A small masked image model, trained from scratch: 9.74M parameters, encoder arch vit.
Rows from block 11 of the encoder of a small masked image model, named by matrix and row number. Rows with one number within an expert belong to one neuron, the router's apart. Each number is 128 + 24 x the weight over its row's rms, rounded and kept within 0 to 255. All counts start at 0. Numbers have three digits each. After the name is the row's rms in percent of the matrix's.
Before each expert's rows are labels from the 100 images, of 14976, where the router gives the expert most weight on average: "lies over" is the class under the peak. Only what is clearly more common there than usual is listed. The data: made-up road signs on poles.
# router: router (encoder.blocks.11.mlp.router.weight, 4x192, trained with AdamW), inputs 128-191
# up: expert up (encoder.blocks.11.mlp.up, 4x384x192), inputs 128-191
# down: expert down (encoder.blocks.11.mlp.down, 4x192x384, transposed), outputs 128-191

# expert 1
lies over: face
router.1 095:175155134116100120121117148151129155090118112170140100143136145113111142126151138125123148120145132144131146110080128106129124148142147105105083123133095121099130153136142113094084129137100137
up.0 055:129184112135099177109143152125140115124133160151123102151125098098129110107109151157179134179154152105142121136113114117109150132073117166144126131125135151097181103103112098118141178067127157
down.0 058:127141104154132124156114121127118097140111113107153128091158114149160165137126097106101140181116110175145132112135151111124155141138141085145126082123150098165126135112110131136126090161146125
up.1 071:104134098146137167125136117149122182098154154144105146127088107071115091122139136163106112158100145102130119124121134156088094134122121125103120146126148120114124130069132136106060135108114166
down.1 079:159128140150152147178124175106140106129079134138091160128165164164122110116125117130130111137145152095113087124103071101141099142106138130134122137147130125126157118138152141149117144092135119
up.2 084:149102126066140118212145126151144143118112115117103142127088149105137120171136152149093113104131128106162131114142097150078083144116121133128114139146135130174140139134142124162156148144090101
down.2 083:151154139177163122101103136132145123165145111111086121146178106116122107121124101132146131129136175112094119176147162142116149112143107115138134131108105085116104109156168142152120120124151111
up.3 090:106101090143106110113116108143084125120071092171106149141139139101116114148164138108093138109124137128150141114166117136124205147132131120085101162147132129167121181119149124100140175128116133
down.3 107:121159091106131098150110141070153161144147198109144168170097106119155136158096102148126112119158115127118117106136128132143122120125109132138110133116163138158161131110138132115163119175151115
up.4 081:126135130101136115130069133144129079122107126112133119143125087130134159154157165084128117154131137083171142103106129140153127110079157152136092147131134149168107115125140117122109095111107146
down.4 083:140130138125112139115170092173149092146149113128146164116182129121109147112098128149114169124138084139100145142120179163133106155112102092150121073131147135118132171164140145108131132148164098
up.5 080:120139126097110168130123141123121083117141181142115088133099122115108152109119168188159113090125117139146117095128113096120068143130141144106142126117107105143129175154086127146119126113159135
down.5 086:143139116118153157102181126145143098163091135105140146116175118118154132205136116152103138110114158132135147159161132122100160162098098069125131106166110143125119090089160107092146127133144129
up.6 080:128086169108132171132090106094145179111100076098142078169124137127135142160097141091131139163129155139107099157139114134139101118132119147149140086113136120091165088123089163101102132129127144
down.6 081:120134107091110120128124120141099124111112146104132158096100137123095144124135086134137133106144154143162124118139141133111073138104160171137164130107090095110094149110132133114155133097122139
up.7 043:148127095136115140125140130159112164158111131135157110136134142110139117107123124120094136138133149116165112084119126102117093123113107139100184156160142119100148135148143149177118158099159094
down.7 041:171130139117104133166086104152122142163131103130141058128128127137111123059156162108050123151129137104162110115105151107122122127069125129153130142173177103149113140101113138167144153125122109
up.8 042:136121107134123127126143163090144143107127167139107143144107090134152142114110156166141098143135148132105163142134121091150085082153113123112145123101121084135101118114108149110162114106114106
down.8 043:122129098128126121102104091122118121165130170178122113092140120097138163140125115109105140145116080129160088091142133109109112149173145148128127147127179137146158119099115134160157151129154125
up.9 112:090132121109136097121152142132086140085135148140146150113109128120157067144109115110108099096130152158161167119137138143137138152153104147127131160105134125107154155089149149098098138104112130
down.9 117:161097138135109121146148066135139130123113160131147143135152133138121108106097189150131123086133126148102149109134104153148166136105185149146120144144120153165136117155125107142120156143088160
up.10 085:113100120127138084158119104161137190119145150133123117133138143168118130155170108162150134110145104131137141149118084115143150163148114096167130146137144140114109136112137107107172154121122120
down.10 085:101142145100146149125145133091123118122146138129143108150197155084096113113127116138122093128145169137090149097139142147152087111123142130090124145168154122110143102088116153116141142161131147
up.11 087:111142129123108098132156147160139138127128107110105138118131134107151118123128110090090131124116163129119131129137139089118150141154127148108131153124132097145070123117149102172067117097077118
down.11 089:143093105115111142109108083146176114150137104102145124128129120155090148107093145147132133068126082108111136106120120148172106134119119103145127110149138139140143134178073152135137109162162150
up.12 099:113139108125105129135149103104129122115091136127137136089107091121156106141119137125146092145134143095106120094096138147112124119116159094152139132138100127141170124137140132099157169145122169
down.12 101:117121144151136128114126108121109164135104143170095092169124151153110136131130141099130142178118164163167090172121156104167158116139139114096134168116109141139102111136133131126110097107135116
up.13 127:106115157153159122109142140148106091118167089104127157158093142132116125131098187117121103132069128139119158127086134092173159163152099117117154089107136153131165168148122140107093117156101131
down.13 125:090141126110165159110120111123176176089148115125110125136119069108134142115148117119122161175076143134087128144119095114122101140114157107146107157118162147124098133137130115071143121122120141
up.14 092:156160104156104148116119129152203129133087111101119125098146151117121152120119105151104096138105102122145142103107150094109135114122142151138103096162125128120129180157117081134137092165152125
down.14 101:123100153135125096148136118117101128156160080134118128135136127130137119194169129109150125120132133124134142089139112080149065125144140126113125144109123113140127135095131114135154129117094127
up.15 107:171094153127151153131096180123171104097118130137125125132106121113112116154161104148111157147097152152127124209098094128135134111099087175120129154147138124173095121157110115128137126119143147
down.15 112:106117123130129126113178083127120122114163150092113120110141118124143104097133135135135138096124119092138175072141122168144139165089101073146100130148109159127123092157133154114136126124158142
up.16 098:134094168174114124129139122156164097140113131118087131151149122112097133121077119117100138123134108097110120156108107155124162094111163144157142089078138132099112166104148113100149153113117106
down.16 103:107135106119146148139095107123113127165124173100123121131088100118130129145122142108147156144126126129149148090158095129128108114104145117073127159115136102174109120124121180141102131134109112
up.17 133:173163088124099107110103138116144167140115158129105119128128099166107163103090081130154107121146141141112138136134080111117173131133143118123098161094134124152155121123084151149159125107146131
down.17 132:125137087129156067110122124070115178139163132150108114101148119184130125125126127147131127130128129105081132134173113127156143116137138082188119136099153137149156142127127121139190108135104140
up.18 131:082152161136197129122150113114139083151126103139135132114129147107140142129120138113140114082120108124149110120109169147114164097083089096151153147127095165097158159124114104116120117135103152
down.18 128:081136169133154131110138108135152118123133102082125123124101109107150147110109140182101106088149127106097101094133153072133099145158054071122151103131118143143144162161084119112095105099105135
up.19 121:173126122174164134095110103128172076117108114152118128131156155154168112148125133143155120127122133143099153136145085103152153154158140130141127098140151140123078134148120144102165156115122144
down.19 113:105125125111133118109117120142118159161137113129172101123134121095092118154162111118096125109100164101116189091116131107097139124111094126076141148135123158158126156083135116153102111132155131
up.20 052:087093095111120110116147115150121123130052086187128115112110118151102103114161092115191126135113107096108124134093121109137127133113123122159141139162142119092105135133101164182113096123125104
down.20 052:176099110140125135111099125134127150113143159156129160133167113157130149113106105119092111157129138128172131120130143070101143121150126167128154124120131158046118121135130151105120111094154136
up.21 126:148114179160102125128122101124120098145132179162070096156100191120147142146151174144142135104160114120119083095128109145097123082120135103127159101070128122144113132105076137144127109127139107
down.21 111:121130117129135118158113169114116118121125065148173146134126089140122128141135088112096083113148142108104129149140157132127122108108135107127121061154140149084127145097131122096122130121115156
up.22 081:143141148139116171156128112167134166104152142123110112105128118123108168094099120143159154128132143140122174107126142061196140134153126113155083090116122187124152103143117093158144097145117102
down.22 090:129162137116165078098173134130116092127114124067115150160140107123124092153123114092153090094162119111112125111131097151109155134136149096110116134161154150137115152162165108135119158142117131

# expert 2
lies over: backdrop
router.2 095:168147133129162131126155146141140130181143138139056129091106130124129110140137124121118132149146124100100118140141126121148120136176165125128149112145131125101143127103140120101105131115121111
up.0 123:145072124138100150153168162115072171066151092111155118140131163104116099141156109154149105131122127158149134133111146076147106138131132131189131117133108150120104115157152152130167106100152090
down.0 128:112118131120130107112094119137121127163121091072155118129134133119131088141115126073127130117139164171074130119135101145127112144100078171100133113066114107161108173122095128111104148192120151
up.1 084:146155164121079131156120122140150095114102144148132131082121096166119095158124121121148140104118144110134128132158085104116143128124134170124126134134151101137117185114193130127154129112130140
down.1 081:150165142150118133116130100136082109088084109066168132149135117123172109171136096120127099127150150128117148141102145092151122148141140125143117118088128159101140170100114158126101159120097108
up.2 081:153153147158146148137131140089125137125142096130083140095119107093157101120144121110147174106092110122143142111166151158110129134137126068178144098138128160131171136109127123121124128130132094
down.2 074:132091113115105101106096145140130136135145122117128128128151121155105154133133126165116110132115118157115131154150113075159125135109143147136125129095118122060116084145107131140131127095145127
up.3 137:102140158145146104151115121103122165135119142143151154106144125138123144157130085116100159111147145120127144177144169106121164151119147110171135127107152124118115153126147119115120102111130119
down.3 122:153142120130109147127134114168121133092115117124128130141120171129142111109141121122178122152127090131124110092076158137125088136101107100119098098162137152116131123123159147155095112133121138
up.4 103:126157110121097107123166126163127109124142161087120115139148134080121113157121147143115135121117119111130140057161134108141087136120109115107094095081105110120123120130097062097155084160132163
down.4 105:102121113159158146073136125124117157098133111134090109124085139103117101073134107084139103076120132117158153165148154145130200084135115150174116117161103152137168112157130162119149117075103137
up.5 074:095139137165092125158147166090122134156133103138115157158133173129096126105141126101102121098171127154152111106097094131130128130138146093088120147130169130164170118115130140135125172140109134
down.5 076:143115153082094143123114109136132152150131132112103205152093065086121123148150121122181105150155118092097117148144162157133109147139114119142150139125138124100097161157118140126104121103144114
up.6 119:103131087125109134143110121118073128158113123139164150079141155158159131128135144147142098119110132103094103086129164111098163143120125094134146139117157141136153065116170129149116178057105099
down.6 136:078116080071131124119128138130114165115115148137167136141135139152110108135088144151134122073128145116100113109119122107093113163155133076138118090145157155080109114142153109194116174140155168
up.7 089:151143101105138107121152135178117107145125092102122121111159150119112110087154140131118098133155124160101120135160096126110079169181127075126102125152136151123120123163125115114127180139124105
down.7 094:109132118143099167161126140092122149112161132139149151097080149146151106108117124099139143077121109145097081119140137106165145126106137151090114107139086130160156131107151105121135121111122118
up.8 113:163129130125180086162097148125095157120146109093094150109132164127206110176122169133151082075091121114115116147140127163104121128190119143126157125124113125110158158109099151121117127130126126
down.8 109:115099108137093154134143102119158117140104131118127111135129098154116153115105109118076115187119115109073146102088140131141097131094128141112125136163175087117121072142132124121150138147152130
up.9 036:110104113108148081163164165103199084158135172127113152106183117137128152112125123131127150128157129121152104149141094107098114102047130142134115089159138093070136151173110152073126136157131107
down.9 039:122133146120141099128059157133135108142141157157114134116162105119096098187120146162110118137154110109142088148128102125122097137163164168130119130156175106093133190127134090124164166118105140
up.10 109:126145126096161123131131066145105126129080163150130157101134132126089116114131146173153098118110165095200139119151150118113126125179133125132122173105113143087108084123116103165078140113118134
down.10 110:142186149131077084102118116102131142130153094150120081128121129107134139142126165118136147113129131169109172119149123129163094136125113170119117135121127098121149150100141187089101122147106107
up.11 068:124111082164146144110086129150120163157109099107107092139093117112073113110116132139164159167099107130173126139136157120131100096130112112122107138152148128180130117131085144134134126145131107
down.11 076:100121147134125112102153117158159141097129164159124139136150160162120139154117126086088098129133145129108159141134134085176127116110145158125144121109150108099111124177205138114137141111143124
up.12 073:133107097105166124117135112107115102130115108111124112122145117143115119140160127172093128130105104076125166132119149143100125108157129111166124104149152158129180111139154103096092145109130161
down.12 084:150113133147134125123191171100173097147111135104135143146105128121155132145103098140123138144132085138132133087136073141118109131128100148159148134133133127163093118101107109135109107152122110
up.13 108:122121170171116121130130104087093102093117074105136148132100099131120135147177145136107123158105129163140090099131132173090131157088132126165156114179130123163153073164139143161125152184130122
down.13 102:126143084089128121123122146172144172131146148155155117115124159122135122153136123059118116100126103079120129144173145135132129115153139127075124129115120107116109152139129125106142128088162115
up.14 131:150108145139135145122110110110124142097112097124113118148132134101138110155148113149077129145112152128153124123166151147111094115106131084146141182101126186142147140132127085154135132072122144
down.14 124:115134129140127130139113146145204104093107128146113142108124131094128143098146132142130124157093115133108165148106150125134130139106127113163119155128102125137085141077131107112138116126149141
up.15 119:117146064163109136120094115103160138115113092112104085132102179149141127148109138098094126144075156103142112105121133194155169117116139171143145110150102156135143140154106107096120108145124141
down.15 102:140118169071113120123134121121123074125078178163142164133129095094129141118125122101125096116116137159083125139165118098102119152109172145125150125121128103155156106116146124161145143119117110
up.16 110:163106118083160127156161139139094153108148144107132145112158113153184129163156127135119126132074127157138091120145159083132106162121138097126136093116164100133143114083108098081127115141153138
down.16 107:123144096144125131119150108129172092134166110149166122128110086072103097075076136153122161135105154098141160143131119150157178121139154110144113144161119137140156117163143114131143135150124085
up.17 069:120160136106133157151160106166129116115130146153112120158118133107130082143133163131096123125116103121141107141101075112127134099126139185096104180086114144097162106132158088158096090127152142
down.17 079:116133129195138105149130096096160109151113139118119141126116087133150148121074118141067094110124098092111169143146179122125202148150143069132104122105163143135134089166129090088092160161143124
up.18 086:146123104116144120140121097085134145148143152122110116123114168164141120171119115109105156156142106115121142146081095108118117075125100174099160074154143095095139127119146103108100152094141132
down.18 089:124124123073130103098130104131173114134080109115162122115116163061129117131162124107140101069127124097141128116140138131139144149152122121162116143122126160197153095114116141160103126152120111
up.19 096:084089121137114133157143109120124069159148145161110114130120111109112096163139140127154154125154136130137117129139119130123127068139075134122142134161182103166150108104109128115103126106089114
down.19 101:142134148119138157109117143122147159129142128114120140131150145163117133113119132123119119150123133120099151151149091157125118160107151104106141090097100153097126123108137113126111093188130158
up.20 110:062143100117137104114128141143136138135126116103147113119101130106160114161121169125126118126144120099117153152120149189094117119090145163120114126101096116119129093127153131156136119112121145
down.20 115:140087143146126143130124130128109109144126122198117151119153131125112132122115101150104150139137110147147066163081153100172124154140117112125107085167146123148134132109109145122150122149127135
up.21 085:142143152168139168142104132152129105100138126122144127106099108104161163163098131137140136129096109121137118142102107127097174115106104168069134104105115152141169139112092146082134116116127130
down.21 089:166067143130132134107118095145130107099110102118136130127125109114145153102159120103118171089159110136100099139168151073146137126112072085123119104118113140111160175182151159143111136134126109
up.22 096:147129139114148138127138101118071089046142104152169152144118114155110140141104069109137123133129135121129145180124127144075149110100146129145120135093100171122132115128111125082131107140143142
down.22 096:172109205094133103135142130147149139135171140124106111121122108080155106141123121091139115097135110136116105137101151159160115151135146163145109146151065109109069130141097117116092110112091115

# expert 3
lies over: backdrop
router.3 097:175111166121150128162112187189155115151119118083121094141110147112069132140154085099129146170122112076120126153110145136110116139169127130128132118154164118155124129113146093088156102117160151
up.0 086:111117090092089126149094130120122170098153145130098062115097130124092126132145163143165089129130119150146088105112094184143136102120115148102141177153117110166167120083117131153153117128147118
down.0 088:135121148136120138131123120158128131112117122158141141132161142158135125103100107105115133134108137151123166135151130093121139091119189129131060122079140156072112093165166157140127142169121120
up.1 102:157079092129161102138156126148161146141131105176118127149167134152125123073138133082068132113146153108074123147129143136126121082128125145103125094163141093114103149125099138137158176122151111
down.1 098:103150138179099128103139125128112138102135125096138132075090098138121119198114143170156112127152135132148101136092130125171136136119154121146122114102118161163136089150161068147125112191094158
up.2 117:123179108172130108108097157138109123133133167144159082122136088123169091110104096137163150137115112103115143095140172121149144108096129154133110164120107146146156109079127146119081137128135159
down.2 111:114108104094151119102124129112107101100161104109108107121134158150158149148126145135105147125142154165130109178124125159131117138164137093158144073139163134100147140149160130148190126142124119
up.3 070:110149202166143120116106164131143137115134143100116092102142091097102126128116110074114112093096127133107094105108175113163105121137115135183106126122142131158114112129108176120156141157113082
down.3 072:118069113125129153130131107114140115138171115161121142170093102173147125158117165114124136127112110134154156140165113130134111128093097133104148130109116160112121134125132111094139134127119119
up.4 034:155136111106128136145119139155162101161100113114162140128152155164116116162098136135164106101086160114169124138140083138137137126150159121112122128124124131146130134114133118131097126118115126
down.4 041:101131129113104112143141143137166177089109123166123148111133120136161172081109141157127124147124122120151135137134153106115100186163158122143125182123155092071162144079140097151155121101149135
up.5 141:148068163080120128148137131093142131120088108071146113132153137130111138168156131092145095118088141153144087112111116155160136115068103121127138114136126138171153137125135112124151123134127130
down.5 125:123169127149102162134073097136098101123173156158120151144123134121108137123103117143100104117143128092104172167164137091093087124166149134112134134180142110114104119140114146136150127145115093
up.6 097:107129123103164124136113138130123123104141106111148121114124105138188100148107103126140142157124138140105144105091138117138137151137117153178137121167101129109108116122155145153105110133124133
down.6 097:081117148179117112187132115127140151147117169121124106126145143127076173094117146130094134119124131116118125122093126150095119137147168116093134122109172131134169140115125117138135162149098146
up.7 104:122162159157103173114133148109107113117147170102106113150142129126120136123126115139142169110122114136146112153153161144120147158120127128105089126145159135127078146137160131066107116102149144
down.7 108:166101125112162085138095145135158154134141095145122150096108144166148117127104132107069108126094133138115124145142129113108091174120120113175132166100140136157168090121129144120128134136146100
up.8 111:128124062110145195125148146128165127158083141145111107133116105149161105102191149170121118100145154066147106117129104139157145129088125146087096158105140145130124146140109097090128145165139171
down.8 115:162152125137113122101078135167135128095150147097160099080142135076112139160126107134141099116118153148112092145150112096107156105141127108148142137135089135136108108156184173144122118131180153
up.9 046:140124115189147152129134115148100118110174154131131134117136118138132124132127142165137142168131127114130112109101133081138129086125166131119119110105142144069108169147144087136136176132127121
down.9 045:131101130138110118120058127158123103116160145088109164158133163123126145129152142125130108110161133113143114136101127106158095158094143156123103159149158146117159144111126124090109074101125122
up.10 054:123141135156124123133114118147159131116089147152138128154104084132131102138149140083160137144137121122160139131163147087137095171128135153157099098110123112158143102161090116069074076115157118
down.10 060:156112119114156150112142126113106131142174117096127144126122141109129109095100119176097124106129112103143069135104137130134150135129093095105127155167137153144137143084159165152166130116132107
up.11 092:156173147130131122123141122128169169059134128135121104120121177105122114113164083150115170145147131144114103136114104160122131129113126148142150128125099103126141133190171145117124116115117109
down.11 097:144100116133120116134133115149117107121172074135193088080143152124137136116100107117128146092156155083121096110102152158131145129098115130110133154151110144123145159146120150076101144138146121
up.12 140:131105160110111112110108116120112116127116121127095130153117135101138097145112136151155135153141127113180156180170119166117135095072104091134127189138114116123116108130190118141144127085107152
down.12 130:124155178116135137148107144148113100123105127144164120082143143085106145096167154088088112115146115137067128152102167138138145145138149110181131125132121093167129132098125138062104119207116093
up.13 045:167089106160133144168132092147153152162082134129096147134149154131099163113120122122140114150111127115147148109113130171155101137157132135111136169130114114143124114089136143120067092115123095
down.13 049:103133122170138106130130167123145114141099122145098103128116130123083153089161168127159104142120122130136116086111089153126107118153151088120131153119159134143133150101133104153138080083149174
up.14 141:112132122074132140146100145119192133110102131195132089133090126083150137128141119083128090123107129114143143115111151158109143110124119146144178154109104119174065138130105108110122118099115126
down.14 134:125124115145124174124123137132180075103152170071085166113169129180121151134124120190125128123132142129162105137111102095147121146120178102093110063134134105080182121146182143143096132161117112
up.15 132:152091144120100143151177112135090100112145173177097138159117135172129137147142117130125103129140120140163119088109128180081148178136134082109151131157117128159147147118096148100130122142151178
down.15 127:084152139127120126118102122175114151117124116111118140130186094126110125101138128113147140119160132102102113187145144139157139119124124136112126122091128136086172095154161100132130142093108109
up.16 095:122118082155135142120135108154116127152118128144091182140125120136081120143137152079155090138124147146155130120158142137136087098161114158096117090133089106152103092173165126125109121147133115
down.16 097:153173167112109119147135150059140134117109137105151125100156110156130094110104117142101113140148102126112125149089118120138158113078170105153154162113132130142135137121101164132134143102126097
up.17 107:118122129148135110132109075103100109078158135135089103105170130140159112114127136142153107098171117151143088137134086136115157110151181110127158140136105134138132131105115123119161116142162099
down.17 115:149127117077157136086155129147177104132192128130116151137142116138174155134152101146129115113102130077104148109136166122143151108123085143146100115128095163143169108147125132063150140126160158
up.18 068:114181106125164113125091094143123147094122152086133117102110104138078095147084132101129117140085170122108125118149124100156107130096162170145116164123131160135115128170158123117139108114126148
down.18 069:169121165092096164162127120145118089123146103156097101159123123088137104055161128143157117103145123156140148101157108143116142115154112103150124112106130110138151110149125174135136126134138124
up.19 110:085102163148139169112123146133133117103137117122155129150106132132117109105139117102192140106107121136129144135107170093105136112130164114168121080145138156172114120130180072135120145056150106
down.19 112:182144091110160097153099102116178155136140090132141122097124137068146143131150152175080115138137130100120133090136147133082139164137131114103109173163136081150120100117108164107133107168116132
up.20 090:146120129105165116120114119123145133142114152121162170083152115159128114156146132096094138129184185140098131136139129144129135098066124115100127146114140098145117140149137108117079130114152103
down.20 093:142137096100118163138105117131135122159093139109110142192099122100133127120116114162132145107162109131133124149134134137143103129107097154159133156126146131136094108164147172098111088160097111
up.21 125:108124156108144076121125111170099116044114130117134099158138123138121089138141139140140120138123092125149114107129120138117153158133100105161129143126125125115127141099136116131151099083143107
down.21 114:144126110131128117126121127099150149165141119170103107100152127111160152121142121113120156081119126169091154141120139131135131104163103134107130117105124134150185122131151148151129121169108157
up.22 113:095126126121155102119084134160132129144117158081133153118128125161125094161104097127154100148163116144124145124107155116198167125086134120128126140124116145147153128127149106114131132157129102
down.22 118:122120146116168119175167141087075108107166128145164110107129130112138121121145147124151144129131103095153081117137119145060103134142113124153124143144113063115131137148115157110116136084112123

# expert 0
lies over: rim
router.0 112:086129116138091150091129073103098119096137125121199140133137116139189155110115145122095134113113139151141107132175123145134136106103119109122157139126121125137149115111134147164131158140145126
up.0 061:158076138109119127170103138089123129114105082158122147137134133181112116058091108135107144140126124093107148164148104158120151145100136160148125153082145128124078124167111099098139113195142150
down.0 067:129148139124132120092139077148145118142128157125152107119120136085168137178163147144131143128179122154129129133131139108178159137169119076113117132171108108117155137101157177174115153084121132
up.1 103:115114140125144133119134127122169092117117113132164127137140109092115116130069120116145158103108136125131129084132133112161130114117156209149093131122136101162173119193100146123146132133154148
down.1 104:069109114101140129139113154080162115145140128152139147147128097132107148100141087100133150092103147131164118127142129148153171122164130166156128146103146109158126126155167162113161156108163165
up.2 114:114105118161158123093146122151152145116165179101120147140139087134108125102093147125173134156001109174116136102135135082138135127157131143114092147165138131104104136120134147141159140147109172
down.2 104:167128140106127121145144105128111117135102130116180110139119121132126151147144134128075117093028103123125157131138111137141133135095145147137129177087139136150122099098087146105127106149150173
up.3 085:134092144148160131140084142108127125120100160128168149110138131126142131069152121049118110124103144130141155131125133149142132101099132152126106122106170144105114131094046105133134130144127089
down.3 085:091131137139119103111106110090167120121140111127105125145113160157088128106154137152153206081162141129118106117132169180123123121137129122161120146129145120168136117152155136136154159126131105
up.4 129:085149107151142105172157127089120118123109133122146189115158149126143088102133110117094119167133152122156132129149167137101113102105172148138151149147159107147136099121116101125138107081141134
down.4 126:106139106091139152130111091105148145119119145144120149106127136149119095149152189115112143155128091110123148130105136173106106134132095141107145105119142111123113133143084179110130100116123159
up.5 079:121140148162161065144137118133129156141124098136111169156138105098133148144116171071147136113129099075125113119102094104134148138117129160150146122108140192133099117153139110146112164092156124
down.5 079:124075141098116165085122148145125082144104130086142144086103166136128139094089087137109117129126143210085101160127158174131118115128113133111154143140096090137144119139099121135109126130145165
up.6 062:118119104137100144110119103154145152155152155093116102118138122133147155093133143163110098106144150131150179123135141175095190140085143106099156142128134121134123159140123094129124146101121099
down.6 063:139121144106121110164141151115104065091134083179120152141112122104122098127143137131122152129110118129125125143115186121152098077160117127133088112154147163129132124101142130096118126184131177
up.7 110:116163124115137113080104122107152076162105117103113164140137114092134145138123119086150141155115124126133138086102126187127108157143144121136170108144106120133163106130130105107072126118154113
down.7 115:138117130114136136163140124134122118138150155116110109137135140100104157085144170156156088135140137104090089136152123110148120133172107101148117084138131105122104122162086120105135139153123117
up.8 083:103106094146114126144137131058119120101109143111146182099143114084130083146143097172089134149136140108095115149162160164131154132139150135110149120113131166126119128159143130121163127112147153
down.8 088:107140172129107128088139139168130110145144170121114089133122133175138147099124115116141092089101118131121135130108104111141148126130145103138108130119122103141149147095102115157130105166101158
up.9 095:119116116135142146102111127144114147113107114103137157155105182147141170163101152163116109133139127163101144161138133081122157134099131157154072111097165094070120112150140129164158107079120119
down.9 091:167181139111092123135170098132139101169141078110155129115160081107095132112163138063121129149104115095171101085123104168131107124139137083112111134138101149136114108110128128119146130112104090
up.10 132:087108129115095159140110101115092158135125083107145153133094127128151168119100140151166184124118151132144106143133134140117139137146163128138186173117102139097184165157093108125134143104116159
down.10 110:128138125110137102095112092144121158113128107112146122068159109131121115130094159123178149104142156142099133111118153141100090118117158118127132147159118128097130132148149096124152115166099142
up.11 116:130190142124099120109113118096146131128178123135165130138121130142108184077161151142134098122110133110140097120174096125117108117101109135147131132127085118110181157148105126095121103118134150
down.11 120:157114108109148143124099131143155149152100123127124168096128134114132112106115144101136114144145173141132127117114123170124137147110121144159115117118106143153105165151139156086106121128125154
up.12 075:080100127085146109161116120146112126110133149111140136138125103160151155122122142102109138142139146154170133122145120113109189121118148101112151174099159146110087138203110108134133117182138138
down.12 080:168147138149109117095145127085154121158144127144123119093124144087113112141128120175133114135124093144071141114133134150177109142119106163143111093145118150140149127086148125132131137102157128
up.13 144:144115143154114102140129137103135093106160123100124112164166145136163140099098106128132150111097090161172085098140139164062134157176125144103134140092158102106151160107129112124144126107141139
down.13 126:108155141158145150152138136161143128115139147140100119144121121130141160073154121145112139138125122136148146133130142180111084093149135153160181133132112127094114140136130098109107160140137091
up.14 094:127128142171118119169119136176130129129110161126126104146094128108117149151124142115106134117130114152160130078132156134121143100141110131100162115161119160073113113147120141127146126138152130
down.14 094:093119102140085124124139138120147153154162146154110133163101165136113111149139140098144144121084152093079130128137154120156116121140118150070125103172173139141134115130174089114084127118134141
up.15 093:175081112156183135130094095132167147133119170122124151148141120126154105135103105169129134140079132130067147122114140112109121107165136142133088101123153084113130134128113128123106119100097123
down.15 088:138116124128158127131164157067089124147114143167131120161118112113139170115160132140133134147089098090189132119116135123138168118141131119081170125155127125142116114140147102124078091151111151
up.16 064:127080109081133158164135142139122076125148128154095132124105113122131109067097106146112113109144151144152150198106081157091152127085103144180111115090124138134139121091116131083102119163133134
down.16 071:100157152161139138123131119132152168148125134095127155111109133148124159168171173117139152111125135066114123097145143120159154123156142113097103110174098136106150104149138130168139121122142146
up.17 157:112176111153123156109125124157100142092149149167136111124151129119150130083150148161121153110149142190172135103125107081150127117101142132110148132119097124122157169120089130151115160138148088
down.17 110:167134127093135135179139135134170070116112106106107138095130166108105131127108113088129101146092141091074136154147136170105139161160151099167154115180135090122114132120138107087156104153142107
up.18 087:148141074105166121104119117095160115147127119112109150148137152133122122100150140136139155100134127124146121111154155085133118127119149116108089133134126144175128128160090157140140115115132098
down.18 092:077149119138080140131113085119113188140161143121121156087169135099106146126111189131115157129130144132148104106113128132159153134098142135165127132102131114120101134155138145108141154153107142
up.19 095:109136151127104125184129124131113147161174110168118140153116119135122139125115152157121128141123098132174126171126137143104132134136140132127142149117198126112148099126142164182127126143118122
down.19 100:081125114128141143099163147122106081129133166119130149101125145149186134129126136168107105112129131110151147128098160127144169097104127148136137124130120135142133086148096143125166124117135128
up.20 159:141167104089123148163110112158122103140074102141114108133173113152146097118131156117132119167153189128147129112101142117102156127162115103079111162121083138112132189125160118163154120116163116
down.20 121:152088068107118182144145113145133111116140110101152143109128122116139105157126114151129132117147118096082110115121170105142111191140139123102076109136114115114152119109179156140127117177113128
up.21 113:159092124127136135119156149154118105129177121111121133148122131147095193092092083122101126104118151184136141143139099094126113133142119159136092126132105142073149141123145109101144112134118142
down.21 113:150112127125089135150112120100115124151147155123108126168136158105167103135121122145115104089110099088078077109061104186137133152139140102110167122152172131130127101091135140126104146132154161
up.22 108:111157124116122143161114109144123112143081167154132104128122086132085136129147115128159141132139136141166133163115106141122119115109094161098138135126089163128153108152120141130130153133121116
down.22 114:123083127145176163130125127076167151119150085111144139123116141135128099136117123145112104122112116088095090119123160180159100158206116154164143083125125098141108191164129139128137128133136135